A small image captioner, trained from scratch.
Model: encoder norm rmsnorm, encoder depths [3, 3, 3], decoder layers 6, decoder activation star_relu.
Rows from block 4 of the image encoder of a small image captioner, named by matrix and row number. Rows with one number belong to one neuron. Each number is 500 + 40 x the weight over its row's rms, rounded and kept within 0 to 999. All counts start at 0. Numbers have three digits each. After the name is the row's rms in percent of the matrix's.
After each neuron's rows are labels from the 100 images, of 14848, where the neuron reaches its highest value: "colour at peak" is the nearest of a few named colours to the mean colour under the peak. Only what is clearly more common there than usual is listed. The data: small charts drawn from random numbers.
# fc1: MLP up (encoder.blocks.4.mlp.fc1.weight, 256x128), inputs 0-63
# fc2: MLP down (encoder.blocks.4.mlp.fc2.weight, 128x256, transposed), outputs 0-63

fc1.161 088:425497470488540478555502481480415554483509463472426495495466549488493544518465512470561458476516487475471481516521433419469467514561528550390492451491431499437534470525513514381472470474466513
fc2.161 092:502525509564453453473483491522470490485485513472476449503538512481398502450552492476528513571506472546525484469529498562479394572401416442507503470491532572527480514545425537475455491528548476
colour at peak: pink

fc1.111 069:527478471497479494549552544495512454559476489442497444524575509594506492517482492465450515555539392528514494447515479485480439411603542471469516557457499479471461538475486446468531527444537418
fc2.111 082:437446515476533469535473469536552527519541446571520467438477527509522503540506475508502457500499524431470439548513519504565544531411515531470493534493506502477542456553480453630475491520506513
colour at peak: cyan; grey

fc1.215 089:500480448524504474491477547491486441517490466524504480574473576455544539517471528589467507490536539516478500551459541511491473497554489452479430453502408560510452470487510503422345475497481597
fc2.215 104:479570494501507412504537435521485472539487472559500523484503561555557472522473566491489532512479491496544459531560479588490501482516515432482411467511524454475524522573514527476465481499525480
colour at peak: black

fc1.25 101:458494448481505477535532492554425482506495519557477476526427483455504434508546457442450517489439618494500593527506536534528525522500486498455562407472429550453515507489510538536483522455461489
fc2.25 107:517484585503539478549508542464488562551508440460473373532420477486425524538429510414472587524437480469456454480472455489510553500444454479492449576499528513563503510490511456532525517509489489
colour at peak: purple; grey

fc1.65 094:503474566461445481525476483494495405472552582501428531483457474547474500474541455525513535510524495493483510497427572433506515509494545493536550455537488525510470500452539488443422561551460426
fc2.65 085:499479438499510492560462495525512548486475471434564458471534527467548491518428533464455522504526496544478465528501483531528458506440507527496466535516479536516510446442383540525516509499539512
colour at peak: purple

fc1.201 077:453462463550479479498516522468577517437506506527517464465558484504489503489489499396400482559519492515576530490436442497499483450496525521539529496523508491437511482532517483425477493557470465
fc2.201 081:547478529461485531572465492515533513495573578505492430594494480488542451513471523474514521518562511423584454473545452501472507409509554468501543462492495545504498481545479532525499486501465591
colour at peak: cyan; grey

fc1.27 093:441461527446528529468493453505513434446480497516485480524467548484500532511493549457511410472493499513461479459534455496454496457471525586518558549502446519526476474521525509460488466460533477
fc2.27 115:528498503443477445451517538464595494434483485490478537539464505552599440403487477523525511465542466458554523495478483511538456426501444531473420483503461457458492551468500470531510541527480505
colour at peak: purple

fc1.231 045:466520483425464585449481504462526530519517555543492373482466472506491503477481519447488543445528505515521531532420397518515495501501571477553475521519501505457484511475527506489515465487469498
fc2.231 041:510518471516472502473452450560489496498474486522514528434507452466542500530476527488533557587511504506527480422519494498416524464533519601470596492523556525549591580448483432476589450480426550
colour at peak: green

fc1.200 102:436467530503463527507511444517475501498436566492489537523535543488597581458540523494569445452529559576499548522508431539475478485423363469540477524442541496508474515511452494514493521509439482
fc2.200 104:545547470532494588451566485462479481476533488532468502473456521578462521487479448520479510570429457507512489526528454486472461488507506485443549511507532495516453506523533580463484535503551492
colour at peak: purple; brown

fc1.146 104:506547500462487478466535515471522472437492440529472501484452582489506498493514514491498483448391494497532529477489518488443525494474589536487500544529431464456488418437499467548490531528491541
fc2.146 105:490463489482496512420478475513496480566481513486452500508462465491450473474537517481505517525518465621502385500485466396513532512575462502535517494494497499423543454533456453556459484506415531
colour at peak: grey

fc1.116 111:528496465525525424511600513519526501523497511547509450644515442499491474481511513510471556510442549479502535446577486463496452444513454461451507497468500561505462524434436399517513534501540489
fc2.116 111:499484502513518536589449480501492498515522459473517429476566505429515500489527558437456524473487526506474509506507523428606509543457507504537555495479554460540478439506556437494410471446525473
colour at peak: green

fc1.103 085:456468460487491554552513499518502443500516537501467503502502453520503523485443509520413549457523402524427513474503446464509560620479470507477435543438499475462499513479405540504492417431560504
fc2.103 082:427460527493539483482538496445483477455497452464441513565513511512506548471451469505528494569453512480631524496448520534449515502495481538445513453512501462509516543442505489520470483447498550
colour at peak: pink

fc1.4 071:509531532495455401415463523573528448481548469508495498437450458467488540490489575512524479496444466471417508473501458569496554489559512521389572484484461580516515499502456509495515548474436460
fc2.4 072:490490540481545531584498509454513570466469529551511503500543560483488499499414483409555532531506465539491520399520452465446428498482505503473572464521542459438523476546498537553459534461519542
colour at peak: blue; grey

fc1.150 086:452498522511486505515484514478556473483458558464383504450389471514536504549507559493580467523536469540419511456530441396500519447489547552477600572462516512536480465489506537470538538473509506
fc2.150 087:558460526507489526511501495538511491505511538633558475535548547523490507464521459455541582537451507546548492562521525512522441477510456446536585442465517489475478525502469472508477490547528438
colour at peak: blue

fc1.30 042:535513461441481518467515467423512462450547518508464506497487508508466515517493469510378540478449478467491541429473515498446480498518484456485558473494488509505475600449503503496460520572527486
fc2.30 050:512511478512531435485506461584499549524509374455507405518393524464460532488466485467468522557493527599462537527499498484459476498478510511522501562491491482531487456509455551536502501551566515
colour at peak: purple

fc1.52 085:531483499483511462483463449495502580493501503488492416535444507510502426531483454457548444484494490516494503518468466498553510497495536519445466502489532427483421560513526544509536570469500554
fc2.52 097:503385522397463456561490523496528462488461509548481503508536502453429501497539475523534502542456506534493471519545496501463546450520517509468477439514495479510551552476500451512508496537508506
colour at peak: pink; brown

fc1.28 104:455501488529543510467520445496501503518531501476520509495468543494487453525537487490459522513439532498542502487476440395429532510453527469522463445479494438511578593506491495497441437510488402
fc2.28 107:499504522452386471518577525481496609443482475519478518455517475542524482508433543455483407509444520516471537455529525541521413492522453552468485483448500517483489489546539579590493500486478496
colour at peak: purple

fc1.83 124:507461497469434438472527516424461463554537435527491489531444530434528526477537556489497484491538502472499475513419548538481464515533528497502613496505537459504494529469488454448412458574518558
fc2.83 108:525501504569541506457464501523510464436503541411529457493491496519498515482485470476557547548526476536429530430455448564543536522573501489504462504480533565507442448429459454539500532450460486
colour at peak: grey

fc1.157 093:504496514497548447516539510535485408504499447478545447435456488551438449487538473519490501530431538523497480533502479502521460428502481465505525480503536438498472460515463486443595482555507551
fc2.157 103:621513490513495557465531498510447511551474491491536517481441502493505514445470479464519529478485552458645485524567504510404515485606547514424559582498480475438516539485508472554471527555526515
colour at peak: black; brown

fc1.208 083:501477561491531505399517460499505481478433497552494454547558482645496496623577457428442479483513502453468524472428506461507489529528497514476467474502517521483502522462530523508481471459527484
fc2.208 077:538415505558468579499490493463493534484524500455562502633506445411485502456441506453523511480486477542511530516539463472493498430563447420469513472553524502537461488474479502496487457536440484
colour at peak: brown

fc1.117 114:492525448488529474489585485533568484483489546483523488458466462602549533587432534447466494417492465457550464522505501490505509424531495459454572503489494461468471408495485494424466539476508477
fc2.117 110:498520493527497484475510485527466484545556522544486401523559518478502486537524516504533466508451517498489477481545515471467458496499465522496548435485480527507472440569486468394538475460465480
colour at peak: grey; purple

fc1.240 134:525450563501521501538491452507442494529487456459538495506422479458511558519484465485516549533515520459494559485575565488573534532422474483458532443552505572472468496485554556529478438491477485
fc2.240 122:473446481536481500491457486532555540514498488445487555628541502489451553433472485537508499498485546481509534507396455526523468529507512536528519442509511511578469457502449472527506513354532429
colour at peak: pink; grey

fc1.41 117:461509535495516558481378480534512486512519480510476504504520499422529543495567418464483473549506446503514462543534509442415439503511509460507537500398513473499478524462493437520490457464498472
fc2.41 109:537499501502544534505499453532491496484347476509522463506444503476545468485515535509572570513534516520498596495469428550530558565523439467517450485538450537497554456474494482555536492481526439
colour at peak: white

fc1.77 065:512467433487487491520558482522495448475495529442467458457551524468546442434498538502478467508486519502522524522505428514409562462531559539519489496530486544510519439559544419485478526505410540
fc2.77 071:495512540541489498545506575413402581526515568543531472525392514511504626532576514483522495531446466492511508408489521479554444509476483475477497539493492483532475520501504512481499488535532533
colour at peak: purple

fc1.58 086:469493462460563511605545501478531494465472536497506453515546433562512531521476431463502462533524464512501457556484477519535507487536532537474520444426484462501438579474529484500506461494414477
fc2.58 093:488466520502580496428518535445472503498479494460464532564396529442512526449535473491455451502431509514483490473490561541500557546541506426473523476496556513446546470430506493493446461499444493
colour at peak: brown

fc1.8 104:516506478522481461489456542444566442477505532643504463437482453491479522527454561423469486575482493515517475514522489481456504460508528458468566513472526543462507482502464542537495556453412458
fc2.8 102:470439546507475498439489469531481514543551530508488493525530546452502534519410521475542422505448489423449485470532539495496490393487482460535508478469504563468438455492492436409494466531514466
colour at peak: purple

fc1.214 093:448521437541482509514549497508501485508460516474497500521545419498466521548476450502470523472486515545509487473499457461469533572546556395457521485508544528509505517545570511458469449543434536
fc2.214 107:444447551498541536478467423505568519541495507456510495460505481478606501499450547499544562520566495485427524456438483463432463485502448530520526482470500509584487552445437505544476501503531577
colour at peak: grey

fc1.29 072:528505525482544491532504424388565489505496517490570521532432494503488501446500491500391546509436456528473527432492522469508439558436445428480479531503473509469524468541385509459479532572515457
fc2.29 074:461469528591542567453535461527444505466441480470456422503497517484478478497501515520567527500447507542564527455459503518462483473532539540467557531426462543497512547478519437494491471494510584
colour at peak: grey

fc1.205 106:458487406456495473489522488500505492482473535556544431537542551461542407485477521488487530514481543549458520487473546410471487417498493492512573483463529559480480472486551532520518475468474540
fc2.205 118:532563509522543511497496536527486522467505518491563512526408541557560446478490465568456571423504534495460525524497514584524506535538508547509473500506520638537522444529521545565571500573503467
colour at peak: black; brown

fc1.186 089:473433584499514579528578479478544427556479552487521431533498543469506500503480537494522487495500485500512508512579481473446504456485547525478497553484453469477489505513510444540448536440493557
fc2.186 082:536498478526489459545529513602424506432535504447508510474509484571450536471506445430501499521528523532511534565502529479520446475497391499547526456435522499543513438500516513496433491535528524
colour at peak: brown

fc1.107 123:499478491552489489431563463531521494444590464455458523520503524535563502522562519446500496539420538493497529465415466471489532466448569488504461489460429530567523593481494554525495469502441531
fc2.107 138:463520513496472513572559587512548497507550440503525421454528515480474476491519462464402476516594571486477536543485476462502385587517461429506508543478540500454536494515523529503512563527550560
colour at peak: purple

fc1.195 119:470513506507430468526498479455509427495485489437543551469500481413502483425543511487473466589540499528494518516470492471505447436511476480481505522529454482450490481492460521536451465527569483
fc2.195 128:544499555533458517527443563536469539488501533551499489429460507576507399457573520532533529605499526525441525506561531491528493472463477517522567487510492598500523548512507455506498557426473528
colour at peak: brown

fc1.24 111:562520563452505455467448475458567582534449499538453492371515533491488526516504434507523474494554456555497489534480492528531512528476512433536522423418522552417466530463530486561513499551579502
fc2.24 103:482481577518512509448552524538457553536436476496479490501497507508435470528513544518566512528479443536547527476494572576529490545469539521428563457512493477476518539495495467507517463524482474
colour at peak: brown

fc1.184 036:519478547535510485477476523473488428488522551466538575445558473458520532527456531457522480467543463571505507545565521508522483539497442488468505492490528492487497459511431547530412454471426482
fc2.184 033:468490562517499527449529471498480527539536561484512485543511516481451496499515496546560454463431500507502513443455557502473521449515449518464531535489545473515493507498535496485458446414566455
colour at peak: pink

fc1.75 062:396538450465464492539567499528443504474487535473572399472423522491510483574478519475472449482499437488513504512496494490465451463463462532527512601459523460420517555509613554505496520519480523
fc2.75 056:520561557511589486466557469466525484563487488482515554491523502407454529479485538477509463503506545507479580506520541463583487479515429505550465506525446502494479550545428422492513499430581587
colour at peak: grey

fc1.78 111:504505482498478590539501501459499522476476545486498469451484510453484528493485506469472522512481550469500534500527491482461531531535532536523549463433507433490428445474561566457521534516533514
fc2.78 096:505473512451517414422470515570501467490505508548566498492482484502470533525580456478542521489496415547524531478444504490537440509479470506495507471502545542531548515542567483481408458506470501
colour at peak: grey

fc1.220 083:496478546504493448481467530524547495572513511525576520501506507508480571474422426531526442557468485535500531473474483492528508479503461520548606488500485462520475498537482479502514481500459592
fc2.220 099:536503512586483466538531457520517536466506471437507468476460503505503513466539494473490535516468512414536518464544461557528415557501472453425388529470518481576547490469467542519448486501479440
colour at peak: purple

fc1.237 103:501500531483484467464545476466495518498442594487497406508477581459472525452523542498489534566424383450426489509522453494462508473490514525429478464491520493481516474532447524462467456559469408
fc2.237 113:523465524537492474464464565493552454464533433371490526506529506531560484452458588482498502506534543483453459561613512522447554473458525480497561467568473504481501531477545554425526520524532506
colour at peak: pink

fc1.85 080:565508516551556422527560582502522517539539475530499455482496486496559483515495443554466528469458460552486526475494582460443478487577461528455515450521483502574486505464517430480493453468499510
fc2.85 088:563486523527470529447474408497477504484487515502473466513429560495522548513485549455506470490521490451504567492451445515537513536513479509443461529526500470427494493650544500460561524519507473
colour at peak: black; brown

fc1.251 090:542463513524531489484455466476516495559457419502445467551575533488505474526543472463524484485430568526512512503519493428476485510558483562490478529524545500496422493560514511588479504483458438
fc2.251 090:510413456569516524509461467535496543542552527507526504507508442534505544473512494566414514467621489506574524535513499573437566477533553462468515495504529495466449518483507510484516483561554464
colour at peak: brown

fc1.252 086:545478456498453542492517506565465507541540524451508470519501473550518569426478506562475448533492444423506508504400490460516461516520508473512489441421523500524460499496436475484475519557540465
fc2.252 087:464590532529507509459473574459510422458484522572515503466478485539514516508507456519524553506547477487514591505530554501525482473520602498479539461586545548517493515498532506539505508473518486
colour at peak: brown

fc1.96 123:465467487485476500473536485470505551490476479478512459446421436497526469539424512543427496465524549524411468456527442408500463505447521500470537423471554479503460514539493480595516481507392482
fc2.96 125:487510495415535473470510521524446513483513499512573475525461511485467475485468548515478484482497538497601493442477499475555491515521486458540500509465430508492574504508518542601588387589492520
colour at peak: pink

fc1.177 088:528483499499493501546489509483593568540497515376479467452461505475497522552478479533417518548540427520479469449486432517490541444464472386430493534524465486455502571560428510487541382520509505
fc2.177 091:445544566435509523531470486543503516572510514569508477529510518500537532547498505478479491538563538518565571495507525520557513456467544538453529565546498553484477484550468494462475528553537561
colour at peak: white

fc1.225 090:540502501442498464567528523538458467528524500468503422516470499557589455489463514468521509568520494559478491466502552541430465600497514547505571419507516520480478440539446423481528431541540521
fc2.225 089:511460554565516470445451436512492564490495560508433490497470477489482506503516472518473523479460453511542498561469467581539496380529404525489483487463507460561479522538520483474433539498471503
colour at peak: brown

fc1.226 137:523509476500510567508476470585475536424537482489510548493488533523503500537476473438499531546522483545472458518499427542484513500563505517508494398525505488513472445504443503534525545507501511
fc2.226 110:516542510469541508572573568438531467467499518549480480550535552436528538420491542502522482531461426423490538444454542473478523492497579486538446514496488566529543529524523504412487535485442499
colour at peak: pink

fc1.108 098:442529508463537503516422483528497503572446434501511506473490502494403439497552454524436506468482487540446465500543513474505426442506471448521458516460520447474469472496485452509543566529548456
fc2.108 094:505429539504490518563558511427501562470474508474538523527453508457503485484512519441478476459482546532491523558512519472462486476515521430546495466461540555487532499444494452546458429480470528
colour at peak: grey

fc1.176 093:507453513468460571537488488498633476460507466505500498479544457563470480457496442439469487500480482537501470449480479544467542502500549439537508578554539498521471542454434480516459454460423537
fc2.176 099:460555520533473487537471428499510523487552468488415503603503503571507471511514469522463506518522599412466486426475464497544415470573489471505479489537514474502489495428507516493506460559495518
colour at peak: grey

fc1.191 094:492542482522543492586480581473486522450552504603534470534463394465467492505491527462488509549490521459528459475514481495478498457520532421441474524489508462532481477498473455510461520551533540
fc2.191 093:523425479556481503500484483522547536471529481497563401578531453497481487543491513510477529512433498496469444469446481482559481539439504482513567443492537475449534482472487520498465435498523430
colour at peak: pink

fc1.86 050:493501520524487498498501412460478483448486507471481487502551525501515576515436498497448488516556462473471443483417522489545480460511510493540523536496457511466494536551479528511544533487514599
fc2.86 059:551525479565507497500496474494528490449517481595492469564395530513464508533478497495480513525523526559562561578593414471439547509487496449502451479572502558580536488473441569476511532487535492
colour at peak: grey

fc1.56 115:425438576430492485400532487509488526515454513495483504511449454481513560470496468431513535462467541544502433479444483553499492500551515538478529503510480448499449467440477524439533459475440463
fc2.56 103:550487503496509545526474478516452508531478415449533518491516509555534382469408512472507518511459551490493494573436446582510463489527526464608502567475475556498473481540423521411535483559514528
colour at peak: black

fc1.156 154:489459490492535516488418463517474490500391549491580527534494443478470534424485498515549568533522535487431533500464495508495500470491488516454583503544532540526488477460505492534472513580493514
fc2.156 146:530516465468467510556523555481569498483458519496514445499523502508455551506539534524475479517497545589494524513539443459530509485504548507578472472509505487405452487455503469464435511448443553
colour at peak: purple

fc1.80 052:484491573510484509445547487532513464541530505486510516498566477520532484472504496533533492475424444522589595500395466481537484460557523473493593486518541428506535428458563455461525463530468560
fc2.80 049:505528422490494511515451520461453460487559433422530443504534460416464478493453525545489509405453505570508405501524482448533612560553486567554483470493471471506474494518461533471514463505443468
colour at peak: grey; pink

fc1.42 128:505502501516571550536479484537522461520497448507494469463493496513505520543522437449482558503497495495462575475518532448526589475454479481513447433543566551468482438555520436449511518479563436
fc2.42 116:521462488556509538534537509538479477507429570499516552529456506503541534477478459521579493443533523462430441493490459569527509523475441528548609527462519475536418526481559518554450537454530497
colour at peak: pink; grey

fc1.197 072:435492508461449500515551508517430512481476575499489476455528448455419451470434485459554448520479557509543483463397507475478543428552528510537474514482516544506545421583434509533483453439447491
fc2.197 084:544491513509526494482528488552568464530542477502463513485481488464500535560501554517476545451457556430485490471503507506520481531501543573476453453523392475609527527460529450523503576566534613
colour at peak: pink

fc1.38 108:464506549545523531472569497495528457416501468493516460484505464509521429497451464521517457483522471469519483513487478475536460513454503476507483457461491532443494526424557482451519475487475621
fc2.38 115:470544543503508533506483415521545520491473498466523458478560448570563490507493589491512488597491522448438588483486505517459533486509549480495539448469423484454522475463554458500520480539503531
colour at peak: green; grey

fc1.15 101:457568486543517523502481474460532461419482400560521501517440439472499493504519522387445535464487500550508490480435471476447547534533547563405556554467468518472443513500482475467525485455517510
fc2.15 096:535446475492517528453518486484525539523437505428490536448491554440581451377471612505518547494477419486453488515522501511488462514492457535502483571552525462474514499515411499550479539495453522
colour at peak: grey; cyan

fc1.143 081:546425503544525480526532515529519504460491464491524374554542475535541501505602515498489514489522609544487560521511515450527486499501577517499464436479475524485476504463455466439535558580508525
fc2.143 082:491609522504489474489493503509541527595475515448574491435441464488482529557482539442501488479492537429530490544540504510535442453553546531544544572497531496470506545510506456525519494453620520
colour at peak: green; cyan

fc1.97 093:494452595471489498539505455476579416521503483485441438554520505513468439467447441454506530473485542554548560481481433439503503477549482525476553513500520494519505484508463507612522479407504538
fc2.97 095:472493514484542473508486561517554493467558474464496482450489518452592519486545511536585493505457461530573434507527530477487578485532526488514475481518489557552504477442493555483557451536494497
colour at peak: grey; purple

fc1.62 057:545516467476444464518454506628515483441507444453540511435475541518512480526505483542518462556494519518545529403408449442566504463493503481443507501475548568502497447502488467425484552420447476
fc2.62 058:507504526446538445505509527508415462545483519530517424509579516536501472473448486479542528482491429471542484559536517492503553441505514445461458533444532448470518492551540497510535476537551518
colour at peak: grey

fc1.112 097:548476602549474454565459455500454454573543489543490466565534519470480460469523473534550492485476541477466498457513449444500460512554497468435469531479525479555423464535479468493554515497432491
fc2.112 085:506502493495514506436485480537579508476525491488535515452508432524580457526493492502520518498520512469481448563516529520508512464455440412491556566503434538484438544485559583443434526529527484
colour at peak: green

fc1.210 098:531489550439470459519490466495466474578432543453475454514486589506490535446509458447543553500520532474520551507494476491479484493508415463468501531569439495432518458585471495429464531555504513
fc2.210 104:465523469566470462524528481547538554483492502462551540455547519509570427443512565529478463540523458485424522507526508504495509504635527506487470444489481523468462510407543517475474421504502505
colour at peak: brown

fc1.131 101:498408504572473484523582524466538520512454485530538419485439488548456498602467523534530520519536478474480505487481510436526506513442537498522489497454559423519448486464534445477515552508518533
fc2.131 112:471597498477520537546501513413460462547521474496522500483527481614568549490402509468457567547471518581538515597571496553492542510591511459492502498472506571452549463490524452480492517474530578
colour at peak: cyan

fc1.164 095:479544455489475493463473499526526483488490561498483477530481454454505520463515447433504431506461560511530548506455517486476504443417498505577509452533480437492466559505462498474483564505465464
fc2.164 104:570491517556503510547495480518475559530491514568534444430444578564439532495533500550484490561492497526469479580489499510552486549497380522454470502508533453419509521440505472480527500559525435
colour at peak: purple

fc1.23 112:492499606454493491527530484513453474485517474400459468379433504483448464495420555459554532568497501511462499517486536519566537463483490453531448488480487448499448507546400478474499498484448508
fc2.23 107:499493498535521424475508487457495504511466511527422511478498503498548469550503460656474566515499567574599503487490516514484466480535494464423507539456476497508509480476571532486538480505445522
colour at peak: brown

fc1.0 113:446516504498480502481499510453517483395448416481489504518477469523493490418472521469496473572569442474512403516536435532568467444522534442471471481506455514461490520474513490521549532470490497
fc2.0 127:522540512469443528510484483541558553519480492531508403468488489501578499547561475501529521489473504487432499436547482454434533546518526518491498552544483550534567523492466493498561452534333467
colour at peak: cyan

fc1.3 104:523526497422508457536537446502515516519490555475455479519536531547499570434456435436500459475516494532538622475502490419470521412479433467559448528469469430486467516490552483441509462529533499
fc2.3 113:483495556471522506488531491489472501489454488538463449493510452500517508522510497497501418504492500606583379527544536439512575517476535518598487422592467507522557454483537497521569450472504545
colour at peak: pink

fc1.207 098:423471508442462479471530548457523482553462463457511485463523515458541419505492477509470523532445446530444491442555432520469503508477517475472457527505414486541455605437513497467531508518497510
fc2.207 101:531539520533491507485481501446444509472530599473531466529546525533496502479523467531508604473453480483551542490463454520500478482476456422480443428515492524485466573476547478470467449521497479
colour at peak: black; brown